A small image classifier, trained from scratch: width 384.
Rows from block 2 of a small image classifier, named by matrix and row number. Rows with one number belong to one neuron. Each number is 128 + 24 x the weight over its row's rms, rounded and kept within 0 to 255. All counts start at 0. Numbers have three digits each.
After each neuron's rows are labels from the 100 images, of 14848, where the neuron reaches its largest size: "strongest on" is what is common among them; "patch colour" is the nearest of a few named colours to the mean colour under the peak. Only what is clearly more common there than usual is listed. The data: fractals drawn by 1,000 iterated function systems, in grey. In brackets: how many of the 100, against the usual share in percent.
# gate: MLP gate (model.blocks.2.mlp.gate.weight, 1024x384), inputs 192-383
# fc1: MLP up (model.blocks.2.mlp.fc1.weight, 1024x384), inputs 192-383
# fc2: MLP down (model.blocks.2.mlp.fc2.weight, 384x1024, transposed), outputs 192-383

gate.286:103178131165131108157146107129126130111154096139135170139135111133107128127082130077097107157094115145127117109132161147088167078125125145159114148121113092108143064111132135126129135165134128125134157134167110160134159136091131068127145160147118114145107080165109127131161118117136100126134153160133084124143082155112118165147143126103129111118164115109106096132143123137095089112135140128118150141147112123133130120160149103113151119134096175096145139135130115093140103163161144133124158161136141121063073147117121109151093108150103193102124173103131161118124152108101129090
fc1.286:140096120083158111107129111162113118119124185093081077113090158126152161114150125177124145125141153142132151132139116130134116147138134105082131128102123158144090148141105135147152129125136121096141112109109163119126115133119110174141116096119137144167126169103147114143137146123118152113147103133129158136084129109125163140094097112147137146145126120170119203169124151085155157137115103078153108112121115111124148104107102140181117156134177091189114161163155146162103134076107123144153086095120155138135136128102114117108152124124132087166121104148132086142142130099115107161
fc2.286:129198097129137120125110134129130145147139071140163164123151099123111160143112132118139089139115145149146152080125130132124150142142120108145151142160131115079151107107142113122109144139113119155132159131144111093125152093116144133087134173123162126138142101101047146118078094111156130133112177096120062129135149153148104085170118145109119087128130133127137084130104062180129186168132129126125169143151169140126127124161146130134099072134125149115116135107134127098119131145173167106183191141149100119083141099174160141168113150143142144131145102134173137121135099119132131118
strongest on: dark on light (69 vs 30.8); dense (32 vs 9.7)
patch colour: white (54 vs 23.8)

gate.336:155119122107114103115128069151154142170131149122121142182129131125150123134069131103123108105140148184125121128149101114177120105086130162115124072143101134145133170134158112130093134114135124137140108107118109139123101101144183176114111114115139148130086153150153128109092141137153121150085109090156112119112133134093165125108168131083166108114121145122111129163149109130136119134144099138096118159136110106082072108143116150125137129118105127106134132124165106116159098173106154108135138183178160100090118123124140122127140144156113125160114169117106132143155104132153113128
fc1.336:153127134120109118115129063155136153170149128115124130149107130143146116133076120103102117098136163183123115121127097114173129126097132153113125082130098135147105155128130108118072148143152122144157120101112126138123096102133173148118120123107144124156092150155157133106093118125150129127084108076166110139112126096083140138110180143088151113126128134103100131149151123139104128145154092142086108147126122114114077101138142162131136133099116117102133149142155088116155070155124162107133136176162144095092123131098153126146117147163110133173116180102108129161144107129130108124
fc2.336:101089132117147135105150147114109133103129117133141146104120147130133145127178151167151163135108103078124161149083094151109129119171122114116114140110185084125076134140137142113152133161091100113145139131157147082094138136086100113130137142136146126123105145071087153159142138142129139144159138153101151176168095119154127137098118115144071118113136156124162141095120115132108131093095127134147135109119129134153157160133087159112138134119165107106125105096095172179096159098163104163120117051083134157119099120153086148088125134096131099137104174135126136118107155136150156153
strongest on: dark on light (100 vs 30.8)
patch colour: white (100 vs 23.8)

gate.725:125133118158103104161096106147118084115132120146132153143157159131125167150104144161130123102115131080110106122138098116132161172105150144129127106175111149107133109100105076119116153121124172133147148167126134134128181111094132172114083140118140075122127089152124114136146154120177116128106144122152177122124102181126134155127104178164141186138154153123103150122139184153164118156103103142140158154142098091137131186086127156115091099106169125146147123134154139110133125144086095133129076099138115190170150164159170108130122157152144099115129140130129117122091142127149129110
fc1.725:143110086140128103122103118162151156126099143151125140122152137130133138142110146147115127144124126118101068097155042114127145147124106157128096164142108132096096110105109102132126117173105111149166122163098137127110154092130086166093093127118145099125128132143109101124110139121104143131097117149139144148155104165162127176093121141105131167114147146082112121125137113159158149089086102128114157099135124123154150160115131186096071149133112138122139118119148155102156124146129106128101091107110115154166129137168120139115122128121139123104103157128130116129131102125162139123
fc2.725:129100118165077104144165115138109120124131112090153160087134103095104106162129189172143111106115136117143148159099116089133164116125110123144136144152112115112165161119114084131149160103148112198147140134131141164127162131170160187122119108140116108120096112141184120090152140135161091126115097158119188106152134096142151165124103083108126128103146097139073128127164133118170134170124104129104123183139138148125127126148102133100122132099191101115115123146108118150145115117146169103117143155132154172155087149126113134133128148147125151149138108127080157147133137105158156146
strongest on: dark on light (69 vs 30.8); sparse (63 vs 26.3)
patch colour: white (69 vs 23.8)

gate.79:160133124078116144109106081095114114129078110133153072150107086135119155091158124123148137135134165138122155098147084123109148149086135100155128144136114148142117072098098101099107150101108150093143091085134163131168104110131162127106146158173142147132110103124111147114136126092092118148107129134116109144138112104171188122138149133124109136165141168111105152137157170146172082172098182135151129089156125111174110112123152156128153123145135133062125103127099133106102105139156114115119076113141097153118163150101108119114105120107098172146146131128101137132158145150135113125
fc1.79:135130144123103113116167105080129133118144141118115088108093117091089138123131119124160133118133156140132126067126108128128171143125131127136120104143090143131121125118124107130126107116096148155120089084120150107118123139158112114101140134157134163146107141116126148107071128085117124162116131125130132105147109077183163165104164165099140137164169135147114121101144132117161119122099145166132172115144152088169124100147122116110157115126135128078112078170128123112090046133174150116137107100181129170121148158102149144130145116137121149133140124147105130054156099146141115117
fc2.79:113127135151132083083101157130101101108177174168104141127183171085128130108112130119067135114118094123139124132092138087183133087138113133112159135138141097130126151107119089159130159125122141125099110121108134112151161161120091150133067120126121075134137135148097075136128154157114099073143121148088137138152146138128091125108079107087156143130136098147113118089130136146059135175101132078125090144108149173098100134107123103127099160130115124166127165125134107113128132090103152143131139125077148151188151101120083154115112121089139135130120095122123121116135151125128140114
strongest on: dark on light (69 vs 30.8)
patch colour: grey (65 vs 23.6)

gate.301:117142167166147101116067123134196151113124129128177119089131131138078101143143157127146159123149134151120153147145097155130136121146131090119150131097123131122127156111149159101150074099063165113130152104118135092135147149135152163093123104124126138138145161118153132139115093155115123134126107159127132131167143114094150104101100106139146149076119171159114101113159139141124130124135066084140102154150160168123160111137111140114114139139114137097133121169134105156144130105081126119103123121143147099135139175110150097147162096118138130095132133152116122087099116157184123118
fc1.301:084125137151144157162120123104127150141158112116148115126099133167115173103150151158151158119131125126148144150177119135145142114140146151106153176130122126120128112110155109089108078112069161103107137098133123165145141100103166172086180134150120131099115161116096145138129152109141145155183129152097158097141067135117130120138110087137138145094139157159124144083129123134155118149155118104099122130157169179172154124118135117127095153099135149134150134168098098159094124123118125118099101138120159093082152140110105081114128115101132100198121115146109134117137097131146142126
fc2.301:197132126106114088100142125127129128073118110112127117139160108088109103121090158112105115158132142110112123092071119095133123146174092094138125147120105152172140149145111171109146186148168120168159149198141108149120113140125092102162110102139141133157180091129111119096126097169129141104087137134168120136115193130171137120118138145184117114156128115066097132155111126140130122116118073145167137133102094106107104175148147081106169133146118134102129109110134148120205152121129084129112153110109094181140130132130167150160134125114117109108119130136142085143100126115078152142
strongest on: sparse (68 vs 26.3)
patch colour: black (86 vs 52.6)

gate.274:100143144142103128126123155087117100117109095117117154165121137131115131070111127112149090112093073127129105092153066121129151163081160113129124123162127128132135095054160118110094106142131098118122095139116145120145145138104164155115114130091144141104178111165112127158119129123126093146113113171139086138115120103101083164116127120119135170110130131094148123154113111137106164131135116101106148127108099123190145141127123108123078120152139123100173129104161152100073155148140085130135118092125128150144112145128117156173138135144161124095138199137133075083148107120182128073
fc1.274:163124121082142132126136109150111169121134158133113094067141095124150124177133159149132154117172197142143145146113202155106119111186111144113134125107140130141107146191113130123139148097143139127121142124131132156126122112133116085169137128154122157177078139121174127092107144133133161113148140100106164087149151124134156101124166127123110110120144119176091127120133154111145120117163103148170125133150148147070109124129132124145161154111112099143080142140080126144179115106122145100131151153120127098114130117123126101105104142102097130164118054125127165163104145142077118136
fc2.274:126154105147104144097120145137137093094164119171122105124133151154129131147121120073127110158108071131111127111144131108116124207147149090156091111131098108144126146112134155139123102117075128140142154106126127092157126137117132090140137129087084162176146141104102128135108064128129142119124137091124125126139176151121131157118090197121123137119107155093159122135110109111119128148089151165135113106122115136158146130151126116107144097127128155141166117131131120140132148126092126123163099118140125129097098088108147125099113083145148111102106120109127134097120151131105119135
strongest on: two maps (87 vs 25.7); sparse (63 vs 26.3)
patch colour: white (51 vs 23.8)

gate.27:122096106115110117143140130159152146178148132091124118118145111126143148107170175123131160098113155142141151090150149150146130132159127185129116125083148130123142151161129137132160120155117107137108118129123116143124132129177135099167163101108134129115115085162147104166107100141056093135120122108093186117079150165150141143150158099136167152127135135151115132146118119119124102125122118160139122126141126163119077097124145125111115140076144117130077093100111141132133116151118138125114152115106123165137111090151166115129162121153176096175159097135123112109096151094056154115
fc1.27:137090105113081128114120137165150121175146120104132129125131124120157133088163146128135171095102160129119142094149159141139121126146105170149096128073124137127148146143139166126172105137110133104123118094144112149157137141182125107142153099118121136117105068141148119207111084135082091140131125122099190103115149165141130131152138136136147136137117140127118135163128112060142072112120108142161118131137116139102119130143143114106110132100132104128078099108098113136137128167118149115133140137120132148129121096132181125114165125154160087174143101122126131118100162099080133112
fc2.27:090090143132167119127107123094107121093079113117168141118127106126136126116111143192177129098120111152120152192095149092096144152164076088137161101108155151122104101125138109120140179096135105110142116131131145169077110145073135150131134141167109130134108121104140135106168189158141131124151153129154130104167135116161151115103148097149129123083155131146150123116086133100102141132147101130087156142137117111124102129127173112102132121166106132151138123149094127136117122132190166115159152133116099116134170149106103147144147120102096137148100141127128180148088089100155163134
strongest on: dark on light (100 vs 30.8)
patch colour: white (100 vs 23.8)

gate.311:105159151162119125117126094115103139128106118140160165117151152140090152154142121077119143098143149101091120142139135130172144160123137113144165159147112131143135145121163146153129117107124193140163126170182144167133140119081143164095140108109136115140134152145124137085099065151128077173111110151136113146139134099100173148155089150118127142131112132132157135110107122104111112098131173134119111149111099103092093090119152157121119149126100147129123102179116068138115126172100121150137124134095159141098141148131129140169132110123114134120131119147084128107099103132143113157
fc1.311:086139104126160164112129136122157145105118135126109104140113132159130138174138097108148148140114109161153111144131069169093128136154150143160098140110140110138096152136121110116121116155153127104126127090089155134130124105096114131144163145110144150152106133104143119154108198084046129103145074127109127103135162103133129159144111147116143140142137166095119126136115119107135147126152135118123145076157121151095152143149105163127104101131130121154137149133128127173153149136092151138119125144137082128144132149174116120096122121124117168102104121092109121137143160116074143132
fc2.311:140137131156162142126118109123128092113141122169134144135176095129151139141125152168108078066128122103158136124102110120138139127112117131149153135137094148131167119141140133140135149119108160116164142131162151155136146137113112135117150087146149118142126116139143156136140142124117121134122114108136127120145151125121159121165099137117151089138147133159179154086133131135115091109134150112159163162149139087070139087128166105140117121103111149144117140152146090117089128102117080157152132104107152100145100103146137135140124165165112104160174097075115144105081129136148120117
strongest on: dense (25 vs 9.7)
patch colour: black (88 vs 52.6)

gate.87:119145129127105120110118118104167101108123126102121130141149138104105108087114097118101112117112094118144107127123065094146152130057160108105117132154124116123121112042149132136131124138095133135156120149119120116116141148113146163096100138102128108095180147148109133135135136123119101127102112151143069141129107127120095178133115115124134139140128155097158147141133110148128131143111125073101131116091108118183173101147128125147123122153137137092181117132176133117103167125108124151132108115126142161160123129135116137150148116150165126114139195115121097092158120106168120138
fc1.87:154122144130151128134144128157078138150136147127125131121123120148160155179141165121155139151147153132113139140117198143107103127196131162157145137106132137142137116206110116106136125117177127125107136093150126157140128123125114085140149113152133157165080123128151132117115134136120163137144140117136171113141145140125155098129132147134130116118127110156091097111114153106130133107150127172155111136159138130054086171098132121124121138097099102168068144130090111151157101133129124103129136130138111079116119122111140122111134143098097140149109070129125167160103117154079137125
fc2.87:115127066125102143107122168115144117088153125120108112111158119152107092143113127091107123164142114140131132130141147140151142202136111100116096118126078160147137127113125183148114135117089161106189135108148165095158168153138113099137135133104089124141120161134122129122115068111150151100148113078135122130166194135112105145100093161127108110135129157122120110142128109084128138151122147121147109085138127105135126132170135101114160132151125187099160099112111139112144130131092133149123128155103142107124137139104143142085142069160148130135140132110137132133104152128096104138
strongest on: two maps (57 vs 25.7)
patch colour: black (80 vs 52.6)

gate.396:104144108151122105110096165149171155118130149133119188113127139146115087133132126096108114104152130095131120141117121115167126134139124110119148145098106142144130131110123124127132120129174089152175083066117144148156127150164118113118142113123156109101161130128091114130138150112181118152105119122124145125139113139109110117114121124126079137159127104114102131125149107140148185116166125132105122110120126094126122153094107177077142100162131094122113100089133152125134115110125110170136158161129130096111133177150098086107155110111152140148116182119136127135174134155121103140
fc1.396:128136173114128119148144107120121092155134143124142124119124144115103162108089138141157128116121111163126118110113167145096134139133122178122153132135172138123129152127106121169120119123073125121096124165120148098098122136122135144145107142135118127142119153089141128131125120126092128096134140117158146129129142079100140109103157150119171116114108149141164138117100127097134079126113106135147153131141134133182113092132141106156108170113111149128150152163135102128131136109099118112120097109150128118125106076103156168153140139143102127085137095125101109112062116144140131135
fc2.396:114161083166135148104120177127138107122081124110173129166129085164160127161077133094092117113106103122124126139148102121137117125123134096105174098106151161134132136130148075181095164126181156097158123101132141171162145120160122157108150078094136131101144131171124135122102196175122119109127137120099120151129152156152107110176086079148107146075096116146120113106106124139127143144117129107086146132123109143093125154097165131130127148126133157092129132103151104120147101117137103143108112134083167120146161113146102079147121122088127114137114112127095135143165122150117139151
strongest on: dense (57 vs 9.7); five maps (53 vs 24.1)
patch colour: grey (72 vs 23.6)